config = dict(
    image_size=48,
    encoder_parallel_block=False,
    encoder_width=160,
    text_encoder_activation='gelu',
    text_encoder_qk_norm=True,
    text_encoder_parallel_block=False,
    learning_rate=0.002,
    batch_size=128,
)
Rows from block 3 of the image encoder of a small contrastive image-text model, named by matrix and row number. Rows with one number belong to one neuron. Each number is 128 + 24 x the weight over its row's rms, rounded and kept within 0 to 255. All counts start at 0. Numbers have three digits each.
Before each neuron's rows are labels from the 100 images, of 14976, where the neuron reaches its largest size: "responds to" is what is common among them; "peak on" is the class under the peak. Only what is clearly more common there than usual is listed. The data: simulated fluorescence microscopy of cells.
# gate: MLP gate (encoder.blocks.3.mlp.gate.weight, 640x160), inputs 0-159
# fc1: MLP up (encoder.blocks.3.mlp.fc1.weight, 640x160), inputs 0-159
# fc2: MLP down (encoder.blocks.3.mlp.fc2.weight, 160x640, transposed), outputs 0-159

responds to: ring around the nucleus; magenta stain
peak on: cytoplasm
gate.588:141115109140098132116142107100114134113146156163162156082136111114119128159145124133140106145168138097089114154155097131145130131155121153151140156147096086121091136115088133152109140150117169093084079104088121165126073154163160157098157104133120124133104175125138131124096147116130097087096139143110140112153140100142103150132127168168118091122145171098128119124143165100130126161129127142089114106152129139132108093121126112129112178093109153165145104091089132174122136136128146
fc1.588:148111092134097135119154102104117130107144147149145155085128101091113130134143126137130088142170137119083113148137098138154135129153118152139138149175118095118095129127092139131098148148117166110099088106092113158119077160154149168109149101131099142142083168140132130125093150106130071098101125134112130117136128119148114159143154163164120095107152157106129118106147177112125131153126127159088110126162130144155109108118124131146112172113082164159140104093068108168127130134111151
fc2.588:132092129148112134100087095085107109134145142137143185121141136086133094140165124161147116162170132073134109170109104127113145156150135131143143128141114115118097143104061154148122122161114167085106111127100106165128104193138140172134118115176129128133117134110152152114126144153148087123115101139118128099130127129134089162116109132169123107109146146115135108134196136125100123130091115156137079081136133110125121100133106142139154157093073137127138128094118128130106132145138126

responds to: yellow stain; few cells; cells: one or two; smooth cytoplasm
peak on: nucleus
gate.195:145134110104139131087106106105112086142106142131100131169109123110090116166112168155147148123106150130164066117115141117159157136133124138121180076142153130112119142181169137115089166162123133117143107154135118130091115099114145136092148091131132088153169151143172145074130104112158116105105104155136127094136119130173086140112124127125132116121130134167114140094101162104116129086157131123131121161124144184106157118144169151089127164125129148125146112115118126124129130163154108
fc1.195:148128107129152131082094109092117103150100128128109129162127124114091122154128173157131141105114148116150058120115153128152152130165130137122188085162145138120105132174186149125086153160128151102161107143132117136096110111107159137103147102124140087174155156129160146084133103122147088110098116148129129112144107130179093131132123133130120094130143131170106128096109152085098122091160126115142126163116146169109148114145155151096131153123128152110138105120133130118104129170150105
fc2.195:126080133161093129123074116071114157124132111164169155138147104094152098127182121132132094127106159116146108163151075126161110130149133139129154129129094113075123144120096153115111162169129153088140103100118101107114131134146133149155160122158128164159131149093131153139154107093126092123120093120123131093145176126147119129116143152178131118125174161131146083143131118107106112133103143146120092124152133112104140123136118140116125130102112146087109186099095143121130144173134124

responds to: cyan stain; ring around the nucleus
peak on: cytoplasm
gate.638:136130105126119167147126148118139175130128123159127139138134123150199152131116122109118125121112124085127121123114119093082153146109104150158117115116129104112155130208154182134148146136178138154086148115147052102182148109136121114123104164141138100126130137149148127128118127097069143127105125141098145151111162108117142096177125150134099112108129128134128112127138111140142097153122105067128088128128100109136112154104108086175129140154130152109137140110147102089153127147127127
fc1.638:114085127093086183144121128114134143101144126128094128113096097142128130128102098090122099099103141129176140171124172155098113105106106128092082152112082120101126127115077135074134126153129092127105105143102122116129096128082164157126127109125128143128127128115125128134132135072097144098086165169138130124133159152084145133130094136138117125175131137105171163150128137163113129123109123148100146125207102103109108128147131132136125135135174125128138118117153115119152155157156129
fc2.638:107105130113137172109140129162129161111136110112095085105152099095171143077110109104106137101113118122133130117128163132123128124099141114135102099122145160128153081130113121134150129170167141128141123124120124128129153128093129104137111161111133139126135134111106129128131076103082128110114167126130133137123128125143150097140076122150128180182101126141110119222093134159115095120151158098091116139162106133128110156115126146128121124166149135139132182149191136124066132127144157

responds to: cyan stain; ring around the nucleus
peak on: nucleus
gate.559:152123141095142151128108099129129147180110128127125107144152112102113094136152144137130133123101072074130125127151132128128152150117138141149166090122123130129112135155162143138144142149129140133112104120132128105151155045128129087131136106202186101159169121121124162131178110126100129153129092126137124124167142099129121083117092127174095123148125112163079111125115151177124120136130129139134128149104124060142137150089116094117106123112120156086119110143129129087120151125157117
fc1.559:125128113130142168130128136142138113163054138118071080154127122158107142127077128140097144126089087171120123128146138127144141060109165128106126085088221128159138143147145132140155119126135096151128141121147128136135138112128138094128124166141175123132153100107120143128172104123121126160111113129128145143154133140158151125107120139150093152136123112179159151128128107128115109108151107073134128134138128113127151175141130107128147149204118131123112110125128115092129120119132100
fc2.559:151119154138104140111105172125135139125111130166134154147118115128142097114128145106132125146109128138164128129128112126128122109138189126115102161127147120111122107140128128103128108128159091120150114198157147111128097084130124148113118141128133153128114139126155107169075185096136117182124098154184165128147185106079125085113128117131140147089130089139177112128143114128125158145137092165167143154147150099103132103100091084160133171098126149111108078122099136112127128124128144

responds to: ring around the nucleus; cyan stain; few cells; cells: one or two
peak on: cytoplasm
gate.224:129143093121137145135126114127125109130090130144129125142115135157122127129113166129163114101117109124084127101121095096094135140106142167142165128124152101141126122151175118182146153121123148133120149144134110175144103107131118097133179098178128094160119130105150135082135125132104181134129139107067135108084112108173127128097118130107121149130090156149105127118138155165176128095158071113110121135123070123181210126121128114117128129139126135149129111139144142130175156128128105
fc1.224:158121120128128123118128128149064128157111091128131137128107108114128140120117139128128102090128124128141118128148111081120121130176143167133151131129137138080134147147128128152103128174125118118122119128128130124130107098211141128116167098128145115147128144067145128100171140081120100097121105108117159077164149128185139128124145138086126105128128153133131075176140142128142119134186111113136112142110124109163130078123181117085122108128125169133104128130129186105128145164113091
fc2.224:137081138097103113142109132133124120154125157143128128141117113125128104135124168094135103124088130166169115157117130108118145091132153135102135132141111100084075099156127143113055113106164109146158129153124127121112128120101162152128103113120128107176128132110128112141111128101160117152110146168136170128142151116082153118128090106140168138107147128167149137130135149136132152106120138135175154147145184135089113130128088116124171157097134161114106079088153189086134142098156125

responds to: few cells; cells: one or two; ring around the nucleus; yellow stain
peak on: nucleus
gate.529:184091155129091133116123106085104108137122118164113167134068133135108087171123163144116116128081098110190092131093112138132151101152092116115133153166128112106092131124111107118129143133139123118127126153145126126097101143107176143121099112103111068142140179196172128128107126151137109152141124162121153118148140149129103131120120129127099090103145119134167156124155107128108137143133092119149121139101138144082110115173119106127148158116147140081122108100136129129129144163154133
fc1.529:144111155162142099078118126114133074175094090126162170110141169100070067143157122135130126103137126125123116101139098149160125124129136131105156129156149128144129101080122124147135123123117163099167157130131136167141130140169132162119152129148108130122125134149150128105129094157161116155115106127143121160130097116157108159145133090126114134062139130167132119118129122090094149133168121131157140121121162176131116102128109106112182132134089127156116072134100151156108095130129132
fc2.529:110128133161132158146140104129096128130131164140185160127133134130154132167182137166136136147120131105134103096144107138093096162129062191112130129135102147109108154140129142159125129137102151114103122117134127151098168130128106144127105128103101118127089101141146131114123159131132135153132089102081140136083114164097116101120163131117071126145163154103123110076117107178107181156128100128160106104116114121123152089156137156143126123113091108126150129118143089132154175166126129

responds to: few cells; cells: one or two; yellow stain; smooth cytoplasm
peak on: nucleus
gate.454:140127101100116130078124084100123105167099129116106132160105155116108129156118179175156152131113121117164067137119130103167154143146105161120168093156143155115120152152135126144111159177127129097132126166149116147117131112088146130131161090143125086177155139156176161073124107145158110122121080120128123108130103137157102120127138131121131111133139147171129140091115179133131127077173123151140133163111146172124147134137138153118146151119127113105130110116114121105131103138128080
fc1.454:103144165159144128172129158167143174107139118141171128092161113129134130109140078114095118127145130133094192123165128156121109119103144107129105172110115112157144110122109130098146111092124129163121137100111145124130148161164126124128102178118116208086092110098067093165114152123113136129141173111119122140129156139087165149125128122123127142108118111083127122169117077125127133159089131109131129093138112089136118101130109102147103105130145124145129135150142151146135135120118167
fc2.454:115190117092148129131186143159153103126104136125106093119125128183112156123083135111139155132121096127123146073139142112113129135101128117128106127130180116177154128154167124145139115105123116162126137147134127147139124111123106111136113121124157120103133125193120119116088146172126170138117147118109123154099086113122129132124096092084129156122086095131080151093126133144159131107149127087127171170109094147159145130122135112116092127153136105140166084149182103133144110107102129

responds to: magenta stain; ring around the nucleus
peak on: cytoplasm
gate.71:139128124128123097127127113096111167140137133171167171122119122073146123149181129114149119128155098090110111106162074131151139143162127146130150147157112120080094156115149171146126137167106165095138136093130113175101094133149150145105110148132089115155113165123125140127107125126155068128116137123110145144155139131130106106139171175122107111067161148136132099098123118086116142162133106144143105074099131151146129080090118122110128162111110162134127121125115139162148128143128141
fc1.71:172134107156128091091125113088109141181122128135140173140119128101114103178153174164173142161113114114139074113119095114126138151167120155147154120141119114108083130125142135171110167148116148110139128135137109170124112121171131132110120113162116091144120140152176156072119130141149119137159109126109150135137119089142079123159139129122101076088150146155123093101130132114135134118159084131148087121087138132153151106127132124094132160115096163125126096106108132143163118141118118
fc2.71:129128111120171131110145076093106117138152118097149138106119134117109103145147138173124138172167126114135121157121116129125132138140085145123194149156129141135090140062120087132145126136082161123129091112108129138113101175069123130131158094141128143105152140162157146111090112160147158116131100085112145120150134144162079141116131143131151103135167149102135141119126150107112119155109139138140130091125130146084142100157118159122128131106071110130072160123079145156136110147142129

responds to: few cells; cells: one or two; cyan stain; ring around the nucleus
peak on: nucleus
gate.601:164128098090127132073127089092119086153105145130105140161123129125106116145133174153157155121107126114162062139111130094160153131145112168135170071149138154114115137144138125143106165177134123097138108168127107138117114111118141129104165070133138079165175161151181165090143095118132120127119095130129145116130118129173083114134135143132120111139142142167129133099120166129121108083174127135135118143136137156128157136142140141105133155115109134113123118094106116113115109150148103
fc1.601:150116093110126120074127091097095107172106132116101143169103128111108110151130190168156153128115119117175068134106135104143149141153109163124175098154133160116120145151148121142126157180134129119139105156128108123115111109109146132124172084130134074172181136146170178087134101128136122128130085125122142113128125136160089127149140129123122094130152155170118137099123159127124114096170125144136118137127136167111145136141144155093134155127107143099123105106098123110116115140134090
fc2.601:149080141171101125127069120073093162132133135151169152128134122095132095131164128142119088128143153130147108182129095141131130117170145152119138138126075128092108117096110146105114151150136149086135117092134128116109128135146161144120153139128103134160130139076130130137169110089127095113130124131119138102167177135132119132129154170178126097115177158134164089166123114112084114144105133152136084097143150118106118116145122132129156121124118142102085160099087146125119154148130118

responds to: magenta stain; ring around the nucleus
peak on: cytoplasm
gate.422:126150116112137134133129169128123117128137137160148105119128129109165158147139123113146083134152163136128095106128130117123095135148095176147166134158115100114132136184174119132074133138140140092128106104108128118129101159140087121066147145128106144105113151110130106124099162124124072089127122104074110071118163100136112112141138139128128123129128126102101103129128128119171103127141128067101103138128101170134113132135166141128074122156128146152190184101121128144148130128119173
fc1.422:129139134139093161108137125136160172118100119115130136131117130166073113127121152126128162118131078135123115194105136116114134149139131104094088117116113141125135128042104129102141105119117104128134177159135130129131178121117151128166136099130140092155156115129130101153128128131139174148111148169129129143135143107121144129150102152126159129110120128163165128134181119161097133124108123170165174150162133101134133151101090121116204129113129123116109080128120131111108104105128072
fc2.422:113149135128163123143151139183132146116124128128115081115142136127158139104116105077112128088146106128106172097145147130129104128079127132127116084113176160148161135159154096130140088129156126170121129118133107093128174082123123083114126157108095111123110108092092124145148123081133142148117115098136124166099102124118171112145110073092103171151081103143127128158112110156128140116158160067085139154126120126128128132119129130148115091146163128132165128175141147128123112120125138

responds to: cyan stain; ring around the nucleus; few cells; cells: one or two
peak on: cytoplasm
gate.3:136070134110112127112084099120113099151065152128102110171113113153072128126105128152128155135088122164165107125092137121123136059136155128144128074086147163133128140155175124129134131128133071128128128160145109099128143097126155107110142161130137102154167134147162134126163095108136128142130119145152105128164141135133097125136128125120113112130112124196125128144128126149099089097130131102149126140062135100130121140140142140105128112154127120093070146128128143105091139149153104
fc1.3:150065131129132147126098177131153099129098106112128092126134116131082128097104159138135129127092138160145138129150128129136128056124176128128110100117148129113163097128126128131117129128158043099096132163132128118148125116157130087104116117152134127146114103113144129092143128120080129151105159142130129078152161107121120179133074128143124103155141107149115167159126089125112128126123172109105093115124123115144111170138101057121128105168094130103105136122127131115117129113154145
fc2.3:170130138163132137073113168110088104135096140129183175107145142136144119126158131116126136135134138169128116114114128129102106103163153160083131169131112118103076138139094118150114123146124095149125122156153158126146129131151128138107153123161173130133077121140174115118094187117135169131121122142110148127138128123133136066146122083127077109114127125153134106116143128130102137136137127168157130131128152103136137146123106124188135166132055128133152084118103155136131158132086145

responds to: cyan stain; ring around the nucleus
peak on: cytoplasm
gate.500:147158118121183132103119116132117122154106126070083126173127146127113117135126170145152191128139105124127082143120150100140133135122143161141156082117166146129131120123158110165154139152117132131129125156159096135135166121132123100143155106166141085136159126179161148083158093141130129125127109131113138148132084122182094133139126122127133138125122129159073119108114157143122114059146120112114106132110111132162165141101127167102122118154089132100095128163139120117105081108132090
fc1.500:096106142132060113161154153127125131102139147177184132094129123131149132117117066104127056117118155149116146112139100146092102126114124122112096153141092117117142125132098159096107100105147112128148123105112154102148091143105133191109104149110121172113083138087100110157111147105145111125130143119133120093115173147086151128109133134129123132132132140097160147156124117112125144198128153133146139108155135137110103112130128096160140108092152125149155126113111133148148170130105163
fc2.500:123124125062152108124163128184140090125122146085071090132129125134123185125085161102132164117130091135112143078123164106138151155095123115149104099128146137160136109177170124153121121114129128157128133173127129138128130125117119106093091134099125129113129126196127127126113148132141149128117133132136113128099097138128145116127128109060162138184092121131076141102097152106162142084152128116119147153110120150137128134130137144128115127129150140160176095131174103126124123098126110

responds to: red stain; ring around the nucleus; few cells; cells: one or two
peak on: cytoplasm
gate.553:126103147109128130161125106128105126120122130153124111110122141112121141120122109139127111106091086102095123158126131153087129125128143091160089170122086089129088133129098156123111116059131095106129117148128191135109118128120163136131140143138111128115103150093110143178136126141102129109084180141129089101144116117130118136118096147133158136121133124095128133172166131121130147161086151122067119081131125138128117091175155102126163154106132128170105161123128198169137142109155121
fc1.553:154128125123114136106128101117128084157104145142128131154099143142092110153116178162164137126069108152130062169134090113121107130130129159142121133136129108134106117160147128195124115128133132128089128158101128179146117087155139118121128120171134061130130128130154143074144109143129135137117128123100127128106087080119100127128110115130063105093125148162075132095135135136141141122174099129137137139081109133149152119114151076123133149108107142145109078110130124134162128128127138
fc2.553:100136116076193128128118126137121138130122083127062121097123114128128147165139186148133163133157115118124118138133121044124125136128127139177167131145139116164131128119127143128145168161111191127164111088138128132139099123155148141139128147131102140121140145128141149086163051136128162104095130121133138128163127130174115129131093137128152147145125124134131128151127139094175109128133121117106158129112126126123126179084128129093111140128128117101090116168139130145117075153160133

responds to: red stain; ring around the nucleus
peak on: cytoplasm
gate.45:112154089117129096196150112138125152099156152144151136123137145104139134128156124146141134150200094124105159125160096132130134155128150127163127177132101107129129144144085110121107107110121165130146145127107133140096131157119074126137138140141112131134110124107072130141083141164171099104153123097129102141172084096056118127095171147129125132157122122098096122120125151108158110140106113151065128086103137127152108131105113158122126162078115123138130134149098107126134121122131129
fc1.45:088149115120140120178113129118127157072151150150149139093173148101135130138155120138142073186128122123125186111126093130126124162122126139184170146138089085113115183159085115134104129133117128115128119092118129128107098124129088122132115119170130178112126154097115147160128153136143130125149144113091089103135118112101100153092142165125111108118135127088084128146133129098152101165089123157077095117103152114136112126126129126131091171121118122146131156157134128126157137147126143
fc2.45:148132064114127081132127073130122130128168128102100132123101130160108147157127119154153144162149085121109116143130111125157162151129102126153151127163150110149125140106122110124110157139098173160135094126102087153109101171102134128106149135128132100128168152162138148101092109131141136084122154121127128118138116169152069172093178165124137125135149151121100134086131158122155100096109091135090125132128122157104106121167118130118137131105135141148085133136122064156138095154142126

responds to: ring around the nucleus; cyan stain; few cells; cells: one or two
peak on: cytoplasm
gate.49:150169114132168142122091128107131135179088092134118132183173114124127126130141129124150150111099105116113124131133109093140111124130143144155128079128155113089122127096166135152125128156146161128107116126177083116146159076155102082158145089177164105104148144151137142108173095128117121141134119107114137186133139128138118099133120135151122120128143125169125108134093098117142087128154096110172076141128109086171127163120113110129135126143086141099080124124143164101122118135128118
fc1.49:119158122148152126102107123119132123189070087143128145188150142128138116124128138111146167131063124128159090120142102110127111117128128129123138098133175128128124129129176145161119136143139137151134139118162123115161172050142127071148117135142174081121128140143147131101128114128107123159120093116141137184128139109120118108150116118125078128079128128174100111140098100137113093122140115092166117147090133098158155132115125114128138126176114128080108109098145135110122136128110108
fc2.49:128115128102126136151129152128148128138126138147164128110155162124128126125128114117122125095120198131113170146173156137138105128122147128115121149078092117110159124096112115092135122107146090100139205091121142098149137133128107154123176145151111171137122090108089114152114173106098106142120130110165127093165128136129148135126116104132133128128136098109176128098090128087096130151128182186181155128142128110106127125115069093128152092124109153148107128131126161129129128106127165

responds to: yellow stain; ring around the nucleus
peak on: cytoplasm
gate.249:151118128134055164149138158143156113112131140169111094131105104154128133107091155111105128125120113169198123178078128109088153120113124112107107136116138128145132114161128138123132118128157090153116126161115128087148111128048130125127103107055142112155135104137128123120150161082113150157115133172128175098126173133104159109117090139120136147154128128129168150131126127183135122123142125108127159167125129108128145136131128113132131106130176090106164127101145128123135138121118113
fc1.249:087137132158195116099117128131126124137095080093128140128147161128088064130143117128132147117170125100113128123162099128153076134128154152152154126131132145131118128094134117156142118137086175131174145118140128150128152123185106128128156123201116128087127128127130128097121112142121123143151070056140091181128110097180112145140133123128106148083139136128100093130126139111124148116129128146157112103128133155130140128114127154111131113123093128141079128142128162111103092123121137
fc2.249:125151128132118127151128118134136130134128121124129128188109128137142162152118178142132161122104060133141087077140115145111116166128102184128159127121137129111097145151181097163128122108124106192150128144148128128105163100085099152143107150079096121139128109124127137097128128107225140139102100122113128142117128132097121066097128120102128128126164153112120128087085128128133186134151127121168140141099144128106159139155150148126128090119140099118122125122156110142133125128133128

responds to: magenta stain; ring around the nucleus
peak on: cytoplasm
gate.555:073168107113137091152157088133086098081141186152177120110145149132128084156128137146132130123144113139151122130155105146135134136149139145130152128120072146125107124149132128122108151119134125102181103127110181095127083111121134131127164103143091130131121123117121152149120129119113080087125128096109123097135092151093151162132142188121153127138136148078110142122147142105128158157134158130133088152095129126113138069127132147138096142078128175146152104129157141137128162128154139
fc1.555:162116099155107167101111139128143161136132120126099090158114097124158188124111139115131126162095146131142103149091162064097143111126126128131123110100134100127133090148135159144125121125135129149081143104142075131175144104114145097124112127123156102115148135108151106136142113105095126125076176163128174127089181123182127112136109104168123152157129099135115123124123107185144120128116096090099157124157124126170125154109120098134123109158124144094095146106126143130143110099098128
fc2.555:148152139127121117122155159165159109128140147170126109119120153146143144091104107108090118087109125154115168095151147132177105092126107130076113116118146162138132098151129097101160093093144106132174134163164150098144142106144154119148188135112139132115101112106128086162130139105107150162149132104200084124121128140143132110124137086123126160141095098140151126130126076139102142146139140137137155172136157150149121155133162104165126122152127099143147078113128112128084126113124142

responds to: green stain; fragmented nuclei
peak on: cytoplasm
gate.475:093110128065128130140145141175128123090118128127121074085116089140107098128113141117128181084140124136121127128131142128128138112088132131121132079129154137157165119128166120124145087103132076175093129147151124108116093116097128108128122108152118127134157122123128131129128100154109173128084136128128130128124111120128128150119127096112126170149091097104123137128125127139132131095094155128078166186117141101110131128117121122094091104128184084128127168156134152128144103127214121
fc1.475:128150157128144128116173135140151134088129091122102130105199097130154089130139108141116156090153128108138128098175176162189114119135116118128130125106128148135109079127128129123135114126104142176139167094134137160128163163160125121136110162128130132128123113177098098144097135148112128102129155093142100191074097127119119141164162099128126138098120121120072128115078116139123129130112149106149128118134163155128070091166128128128134120143127108162127105128166125128129108093137132
fc2.475:118110128138130146152109157128128094126119142153138128172129161146148129122174139116149082122104163109114130110132102133124116113139136128094129089205108182090159132137114128121119128082158124081129128132118164131119167114110104157143170124128119134130090100100108126128160088158153148136163119086140128169151096128132174121099090109117144142155128131121128158139105129149104139137160154089131139171117137128133150124096118134146163123112117128138177141083130108195136158151170178

responds to: green stain; ring around the nucleus
peak on: cytoplasm
gate.231:124126103117128134128079131112128146132097091110061111166149123139128098154113135122117128128111107155161149128126128104128137108096153116143093108104128100119139155140152131110178140144146158158120121123153071080139128094144128092201102128143174127128190130140116155124196120116100138134122153128119137171151144130127137169140085144128110112107128116147130138127154148158099092124126098093142128157138128108128109152117118156122186128139128128041126128154135128140147128145140093
fc1.231:097129119112125156148094162130128146111082109130110114190136098153164128144102142152115134127088106145155137127101128102131132140111137101128116128125112128110157147135128128135156139140132150150129128110153079092128123069126129087187106123140158108152174117154128181141195128136123141164139149119091184173150144132126128162128097150116112127161120128140128128157128117159091109121103114079151133165129126106106117174114126167124128131147140120071128124149177106115139151138134072
fc2.231:128094156071094135123116089128138128085120105112111122083120083132128087075125124135128131106133126101128117157139170142179092117122119061117133126117141147116168106115128090088128103149118103166128110103134150152115100128108157170156127164156153114119110117137062162174123136121132126145089163148171139154147159107133160140128127112128171128111130101156155169154182136129085122099110148134106139129135161118113104125128081127120158128119118127133128140135126152119095102126147121

responds to: cyan stain; ring around the nucleus
peak on: cytoplasm
gate.544:128125128121133106067109131110157127161074140121081138130125161128171128101143147123140183128135130129127128102123136114132131145091136128119128079147138132128143109149141143132090099143101123128182149153149125127153168074148132094128154143153145086146124115156147103115131075150130098130163106094133114130116128128133128111132139076127091144128063143182110121121142138073103128120136110160143154130096125103168140140088091112109154152109085115141122109115140118092123056118128114
fc1.544:121136116093140068127135140129123127136138130083099112125157112128139150142153121127128192119128123129104129097128190123134126124105128127158155115100147148124142143104154128130147124136104142170100152128130111148100146126134109068119144154119172139150139126154128163073097128145074145139165121112119130191121073131119095128202170141129143125128113119130104129132120125126126105070120132094100108111132114131128170133116142162109053111172125110122094114149165118128125131094153123
fc2.544:128128121113151168128146176167148191128151128089103073151124111144128128092128100084123151129104165130137158128119114107117115121097118141142076087098148121117157137176144116128124176139141134076155125128120116083144144132103131131129133146112175184105144155128118117158128111112081128128148126146118119126133134139139134131128099122164139161170123128145143128120063115158128086128125156134128128129165078124131133194105141129128091135176139143079106164147146113095123128128126120

responds to: cyan stain; ring around the nucleus
peak on: cytoplasm
gate.121:140161120148159117112099138128132135202087106141128143166176145108128115154156136108147150128096123106120126135143102133136106130128118151123122081141128139079119128111146138150132128134150178137128152097180121117156180094134139055142109141172137102116102118133134115112145100105109106135172090100123144135114136139128148106155104128136094121100132132183154092090083122099103099128158117095177109123128136094174128141119107129158165154152100157083124118128149128096125115122113117
fc1.121:137128119156145133101104142131138130215109104143126131165163114114129103136168141107129134134089136112142126132137099135130122133146133151122107078145112120069135127111138147146130124129146174127117152115160097108152169081157129086128117126162158098125117116127128115100144092096128119151155098127121136147148162130128139109139092108140088116127139126191148094134120116122107096125147106094171100132111141054157139146119105117146171136163089162053121137132140129093115115122115111
fc2.121:120128164160108116142142139130136112130112146129175160113180147128156090137162133133135131125119164138122139120179124174145101116128115131085127128134114145126159114119128084129116096092101091134133128119141166141129183128129122152131146134166095120146104089127103110159096197141136125165167120118136128095135113119102135121112136111127121100100182097125162118066103117101091168145133141163182141133129172129089156116131081130147122111123083128139114097132120115122143140128114191

responds to: ring around the nucleus; green stain
peak on: cytoplasm
gate.539:160122082117130161111141126115102112084163146135117117104108139131147191138135128128154123110135119114122092169090109075080145147130151164155136111124100128154128166124138169137127130130143160111115116120090128137172121158128131120100149116145126122137133143056157112127126122083083147102111166157105152127135147109155126100146120181175129112155122133102107119126129136180163102139143130083089110127132081084163132134107149089128110143124127151119161175116133141129150135139091117
fc1.539:134149117113136202115097130129130131103128157127097102111121128155121185131106124122128109114157133129134128135104132079119125116094128131128140127116161127184123132128157141127144131122165134131115128139114131117195098145128127087130141148124176131114150146091145113127130135095079130128118193166094135130125173127150114116179129150153131122148125127094106113178148125178147117127151116077098126114166084075159130156085129103126064129130097147118129179126117140140129135128107105
fc2.539:164121148165094120088119114079132128112131125143164177134128141129120091137142136167124103159132133131127092139161092129128133127145134122091168150155145105131104139121127108136107128128110113129124124149129130143111113149126162141126122122182130104146136138132129145097100136133149124128123127157102152062156124073117078162128131095124123075074155123136121139096138114124127150127135106188154155121084176152117104111130117102153129172129105095123094041110087142130146147142127163

responds to: magenta stain; ring around the nucleus
peak on: cytoplasm
gate.303:144090068095156109130145088122089095111163157106116121129146101087117137102134125134153151140158140089143115121134121136150135134141112155175155124145130146125083147147141126148087183144124171102136095162103143126117115142131128156094137120150147129121149128122133166112075111123109088081125132095106129090134100146178117131092168156136162126186128171119096128099127161130170105117129125144093102100145140162140133116156129174113098126115092141134132128086123130136109135153149121
fc1.303:134144084119134119126137094126108121116144199137148137133173101111129132137148122155146128124126140127182101108134130145133132143149098164140169120159125128133102147177153129191105149171143145102139104120118132126133109127136125132086105123086136126135151161143134156089079139116164119106130119110097117108095098148135092112129139159130101113178141171121084107110087144125163127127179129125100094133128114177125134123138150142115060134121116168127161079085130133136128155146126163
fc2.303:149109097140147152129116083075104149128135091126101155126103102116116104155123135131115128172130118127129110193138116123112146147152142144164147142153132063119089148083129140150105164168147133146110089134118139141121072118124148128102143113153112134128159188123121148097132098105117115071105148138073164097144172107143098146116161198136146080115143140116104115164131140116140119139123103128122125124127134127136098125097125131118133149109116138111069161131116157148141132164133128

responds to: yellow stain; ring around the nucleus
peak on: cytoplasm
gate.50:126126121143128174128095120121116128128129135134105095119127143143090111165127144122121128135116093157119110186090108086105127129122106170121175156143101106150129149124146128153160178135129137114066104121132116145127128152140113139129171103154128112117153128107165118121168128128108142093081136176099126128098165125203114155130105156169155127138127167128149109143141117174127092138114074128127117120175128083156178084127128128115109127124128091119127138122112104142134115156101079
fc1.50:104168125055150132113163128120154129138170155130093077126139078138176207135124088158116150179175162127140069163144149126092134115127098129130125150105138076129115142124125148150139149179115129131169131118129136098129090153146081100099121073096128126115134143128147128126128131086125145060146131139128130126125127148134143105084116144157092135133113128132125129124129129139156123110137124128127128137133109105130169129129131125122121133119129146122117168110119127128131103132128195
fc2.50:128105116094103114136100153128127094093138169155128114144093166142133118100114114096177116103105123161124158136125133128147128128150114126098079118165100122092140079126102128117128099102152083105156178188126111116089148102126156152137187141117128128159131135110091118159136089102171092128110128101198120083175110128159128128091128120142148141147145113147128174134128096101121141128128144142128172150171131145129128115135127143129134105128140125141130116077111128170106153115140128